A small image embedding model, trained from scratch: arch coatnet, batches of 256.
Rows from block 5 of a small image embedding model, named by matrix and row number. Rows with one number belong to one channel. Each number is 500 + 25 x the weight over its row's rms, rounded and kept within 0 to 999. All counts start at 0. Numbers have three digits each.
After each channel's rows are labels from the 100 images, of 14848, where the channel reaches its highest value: "strongest on" is what is common among them. Only what is clearly more common there than usual is listed. The data: flat shapes of many kinds, plain or patterned, on busy backdrops.
# convs0: expand pointwise conv (model.blocks.5.convs.0.weight, 384x96x1x1), inputs 48-95
# convs2: project pointwise conv (model.blocks.5.convs.2.weight, 96x384x1x1, transposed), outputs 48-95

convs0.359:493477508511504484537507510550495510502516494471488553482518529389519530497484476492488544506526506568478484496504481497492481488508497499468523
convs2.359:471504463521491445499487491503485549476495491528473534494501465493498506477456489466499524493502497499465527497483501485504454520510504484497524
strongest on: count: five; teal shape; flower

convs0.30:507504478524477522487467464498474553483500476518503481501463484533451496470499525482529501476495524459552518517488507511528521526525554495460501
convs2.30:469521468505504489527481496521529510467533528500479525480541499474523477486482464478475532467510461522502493469471466460527468490475480465528497
strongest on: count: one; ring; largest shape: ring

convs0.312:455437481521517480508498491525513495479517455469500550490505529466512547488427463474497546510530474503511487507501456487493525479502533522481530
convs2.312:505532529464497514520504518515527476490517529478493503509537506472505469541522468517509495466486457530518447469489454488490508486473470483556470
strongest on: count: one

convs0.107:527505491441516471443502506488490501505534523471537513543487523535526494502523487499494492493532499463495480528509488564472470496494489503518483
convs2.107:492495490499509455526497490513496563504486489541500508507495452510508495507450509473512513517486505510450528507502506502478442520499512493480523
strongest on: count: four

convs0.117:477492440543515474496472487531496485511500436513473520497506522459487533507454508460468529544508486503503541484502506479484591495513506525520508
convs2.117:472464467520503504474504500484482493525522458474529485512472524526517518475478532494511515521516528460487537525500527523473506507508522538486530
strongest on: count: one

convs0.18:493477459528519508492513489511522480501501450499471486491506499445493555490466499445428512488508484521517510486508497491520535474506505534507514
convs2.18:473479475534486526464493474470464479502520480504517484492470549519492532464486530515506513522533531469517526519489525525496528497530526528478543
strongest on: count: one

convs0.276:517435507506476498510516513491531498466503507488501486500497461500519504490509542503494432480468553506497474504549495529512485492528458531468510
convs2.276:477504491489541513509529542520523490537528492447539486488527534494570495499494481504474493463512461501499483478513477488474504474474495505517505
strongest on: count: one

convs0.267:490586499490525494497471503500499515494520496493480460507535493529515462499514517523475512483505500511504535478488524487462492501492440474545479
convs2.267:546518507459521509526503526501508456518489509466512486526507497512483460524566494518509497499477495511544491493513516506486554521492461498521461
strongest on: count: three; flower

convs0.236:522499486517498474533522501495499505491489502495482507491497462480479509447524534499473469527492547523503534492534521494539471502541459503425510
convs2.236:537467511519516509510526503503473497522448473487519456479472498494501539500514553507498450543489536486506508508544538555509527491551506527462520
strongest on: count: three

convs0.286:488528518499489527548466476539467532494509514518457495478544458486489476462497499502509521483507512509517499472496514523526513500531434477468504
convs2.286:493459486520492517472506488471478476523483464491529477509464529527490531483499532516522499529512539470495523539512529526484519508514522535473536
strongest on: count: one

convs0.277:503521514494494500519532500504503537532460468510491522471510466493446508480500492466493497511460506502513520476516547464538485498493496484478491
convs2.277:500518495486479522476505453479473523463506491528472531465498531530478528478478497494467512502527509478488488517492510511551480471535511470446527
strongest on: count: three

convs0.108:517526502461513513457494519475505495498500540487541493492507491575512469506531513532519508478469530482494515523506492534500498509480490529507494
convs2.108:469513467520494523495463449479466491474522498562487525507478520507449518495491476516530531485530491499514519511460511481499534534508551466478528
strongest on: count: one

convs0.199:530515551485453511527463498511482574462507492503494497544492431524496474477510500505533509472444533507488522460493521482523466551502521454473506
convs2.199:488512491487509451551508532561526536521487509494500508506526440493518476532491472475518511470463466541467518483499471481485471526483492483515476
strongest on: count: one

convs0.345:518503487492500490515517501479488525510510525529508497525481456563456465448540518476520468476482507478518528478479503507541470540478542537469459
convs2.345:479531488485484498461447498508492503480503539512480551510511503514437474482513458500520543470542491524512491483454472477504531543491501471541475
strongest on: count: one; largest shape: ring

convs0.363:538458532502490474499519491451499475503467493484479440504481489475513534525502521525497461534483520479497492527545515551485515487502483539520510
convs2.363:520506543469494533456506512466506461519513506463507464509494522521479491522536505546518485493489520483510478506514516515491527484474461509519474
strongest on: count: three

convs0.12:511488490507492478555492534512493527468495483496487526492505460501483520439491525478481491500496537527467547469522529514522506554534482502421512
convs2.12:507480503481530486503535524526510488549490467477553443538488483516517485524512503498539480495467498491494495529530498526453515521482510548516482
strongest on: count: three; count: two; flower

convs0.143:499511490509492497537457474560463531461496472494502522503511483508470483476470540468524500520485483501515540453486504474540547522556488466509522
convs2.143:477455472493501469478505512507510521538490451487538501540480491526506499504480513476539525510481514487469524542501523516457488535488527530491523
strongest on: count: three

convs0.251:516499488498506485499500500492523471526477516507479491469529502503495463527502541518509512535475498495477529497489490499487527499498472524543521
convs2.251:482500506508456498509453468515474492468494475534475508534497499510468488537467479518530546511509496511527543522479512486502527535491503503487556
strongest on: count: three

convs0.321:462471503519476519517506482510504480475497502505462542462494469445495545472487478489477508485539495535539462494493436516526488459500506501503534
convs2.321:454538511486476525476464484474516476471571525496473530483540535496503483504497469523485535461531492489524475479462486476516511485483473475529504
strongest on: count: four

convs0.349:514419503502467470524480514503487514471472497517490506501483453488468544477495520484508500531506536516486539518517510529530502538526497545444527
convs2.349:487512510457525501508520538532539487528518507479528503533525495494525455538515464509533511456474457520489471501494461489456500503452478506544467
strongest on: count: one; its colour: grey

convs0.224:526499502490492478536503554499513501493502519478485502477524475506472473483521534501496480519474572516496504479531515508509493523507439503467473
convs2.224:513461507528548515499538518500486492516500472460508449445497532487527553475495538496456453520510512488497498494549522541520497431528499521460521
strongest on: count: one

convs0.188:523449516523527504544520473492463532477505498516507514491494439468501531450484534483509468532508526496497493515513493535514467492558498503445499
convs2.188:492490495475495457528500504549528543500470471515515522549505443517504481545482487467540525500448481510454528518503484497473480554484495510491519
strongest on: count: two

convs0.365:539482488503464509514504493481524502488470488498482464485495443510516477503511586488492450504471525481505494470490462506499514525511510547536513
convs2.365:511502521499438481485470476473467512487456500531481522534476457520412505507526496498543518501498515513501521522484514497485516558520484505486505
strongest on: count: one

convs0.137:504528492437481509476559539473571501497490493488494507514511463543514502503526490528484477470492477511489504502498458481487479532455474537540514
convs2.137:512519524450513507505509534503540472517501519495508505544513497505483457537545466533534507470480470516509465506491476487467517521458472506540445
strongest on: count: two

convs0.203:500510490495483535479490479493508497483501506527527508548495498523526464548487471551523494487496472477520465492461469475480515520495560494526482
convs2.203:490503491462487481497498516517533520513522492508515522553506473520509463570477483497548530479461476493465508512486482484470464518461478510525509
strongest on: count: two

convs0.35:504497500514529463539500512500503516501496485476478506467523487490449496438497501468485495508495520494487540498526532516514531497527474485454503
convs2.35:534452492527510490496521491508470514523462461499529448507461483514509539486489551486518459546487520475490525525535530546491500507538539536459532
strongest on: count: three

convs0.159:507511506505533501494528474491489465499467520512510488491533464476461508441522507493502485480501515490502491471523556523523509485530458503488508
convs2.159:464499460507498482490495520521520533510518512512519525506504487516526468513466484478495521482485473491478519507472459467504479527476535477526496
strongest on: count: four

convs0.223:525522520446494523509497516492496501500488479430559486520515511560524474490487522536500497503505514480487522493513527517494486550500470506496531
convs2.223:510531517458521497526528545538538507518458514484525511533513468482484476514539469484513498490475477529519468482496469487481514514466496492537443
strongest on: count: one; largest shape: ring

convs0.310:525488486536519492537491481535467505462499469474497509491512484483478526458494544475504490533509491506516531461511517518549504509566484489450519
convs2.310:482465547492488518496500493508473497516466469495529510538491481538476496565478493540527516538478529511485536549512531536467519508511508525463557
strongest on: count: four

convs0.298:522510537482507536473514485490484501519470530508540504504487499546496450519533521535554470501480507463478490518484498488501487520515484474491507
convs2.298:525485505459529492471530532490523478529501510464529491544505498512482477550528496512542484492455490476505471517531493528489523501472489524512463
strongest on: count: three

convs0.246:544458495501516493508528499474502485504449502490518502450480497496477502509505549495497427550495533481500499496556506510520520501531505548489512
convs2.246:519520559466468514523496514515537482506459522479486508533512462481467454550541478539531507469460490545496466489483479477487519528471446481534461
strongest on: count: one

convs0.248:520446540548482535511509412500465500470474513510523499492473481488476498498505524519528472506457506480495487508509498509544500491563499505467487
convs2.248:517519513516498491566495510539506493482488526514472518501549491452495474498514484504482501492494461562512483447487456469503507489506478482504480
strongest on: count: one

convs0.15:543482494485516476490495508459476519499495538510542443509462482514474508493510522518504467531513540482475489555527520539485482534524544514491478
convs2.15:509517553438461523499483493480537492500489520512476516521504504525468468575507472558558523478484482511517482506471487484487510533460482495515488
strongest on: count: one; ring; largest shape: ring

convs0.113:514483480528491511530457486518459560448501464471486514484518497500487520448487529508505493501500510510489556480511509526518516536560486483448519
convs2.113:493499472478519502493488483477519514492514476531523541553499496525509448522489488501536519519482486458509491542498495508472529552492524524485531
strongest on: count: three; flower

convs0.170:528511473515526511514520518522478507498462502545505502481499461505456497449529529503496473490499500511499520475489532537501509526525486513502481
convs2.170:476489490531487507487477469488472507466542513524479524465497520483505516492480497485456522499530501489514510492478496483576473465511513468478526
strongest on: count: three

convs0.281:480516478498533436531503548518511467515496506490480482482520453473458515461514491472480510496509526518510535468523529508515510501506446505465518
convs2.281:514492519520474525485474465487453475476473474504494499497475520503458532503509515510518507530530529492519510519499537521517562512541523506451542
strongest on: count: three

convs0.186:535501512513510488526517478508482508485473504526491496519535436479486485408492522489503493486475515529471539477514521507508501525527469522446510
convs2.186:504502524530464539499470446482463487466481521516476505464488514485469516504518511525509494514520507492561484507490504499552530475521529474486530
strongest on: count: three; flower

convs0.38:491537469512551467502519501498504487514474510484500501471536470493483516461516525474505491499506511500487504493508527505508495501523433490507514
convs2.38:481527527492480548488482512483527473476539557495472526485523546499522480486522474545482516471522475513528470473462463466510486488468492465540457
strongest on: count: four

convs0.382:533523471510538463509527494482502517516463502504484508485517467496461523468499526461482477519499513502469541504527558519514516512524454499436502
convs2.382:473503494543498509491479486489477508480554520525438517432508529493528516432480512485427518489555503502514511475477495481532476460506507477496499
strongest on: count: four

convs0.150:519493495503513443550521498497479515500491483497450497476506486493459510456507492475483490512506514497502523492521543531504515504522473491463515
convs2.150:543456492540520500510525488495458501513453478505514464487459497494500554459511557499495459550509527490506510508529534548499511500545540523459519
strongest on: count: three

convs0.222:493479444512519446509494496493489523482508469503486540498495516501481553468472490446488492494522512490490551495517538513504529535517515491472520
convs2.222:523465502494546498499540518504499490535483469475543442502485496512524516508519524493514453518481509472484503516557508550480499479516510548481511
strongest on: count: two

convs0.258:482488501518518492524465459527486514458505515534461534468520470506492495470467532499560501445487500478522523432472493483500515514550510486515488
convs2.258:498499499474490473534506512572508533500472482525499530546519456531484461550493473485551516483420473520464529491510490495476506563480491513489512
strongest on: count: three

convs0.163:496500506522480507537481489581482496496520488502479514495511522411526516493494483500481542490521492585533494462470479480484491494507502487486486
convs2.163:489500473509507459514515509514514540499501504502482507482520463479506498487472492453472507491504495525460514477508495490506428486507487489509498
strongest on: count: five; teal shape; ring; flower

convs0.202:495544518449490515465485514473517501509539494479501494512487539587511485497529471536506524454515509481476512513487547495464478522463506471493496
convs2.202:466508484528495513497450469489445508482534505537490520473501534500484542496454499478487526523523534495506508490464526469525517506540562476473508
strongest on: count: one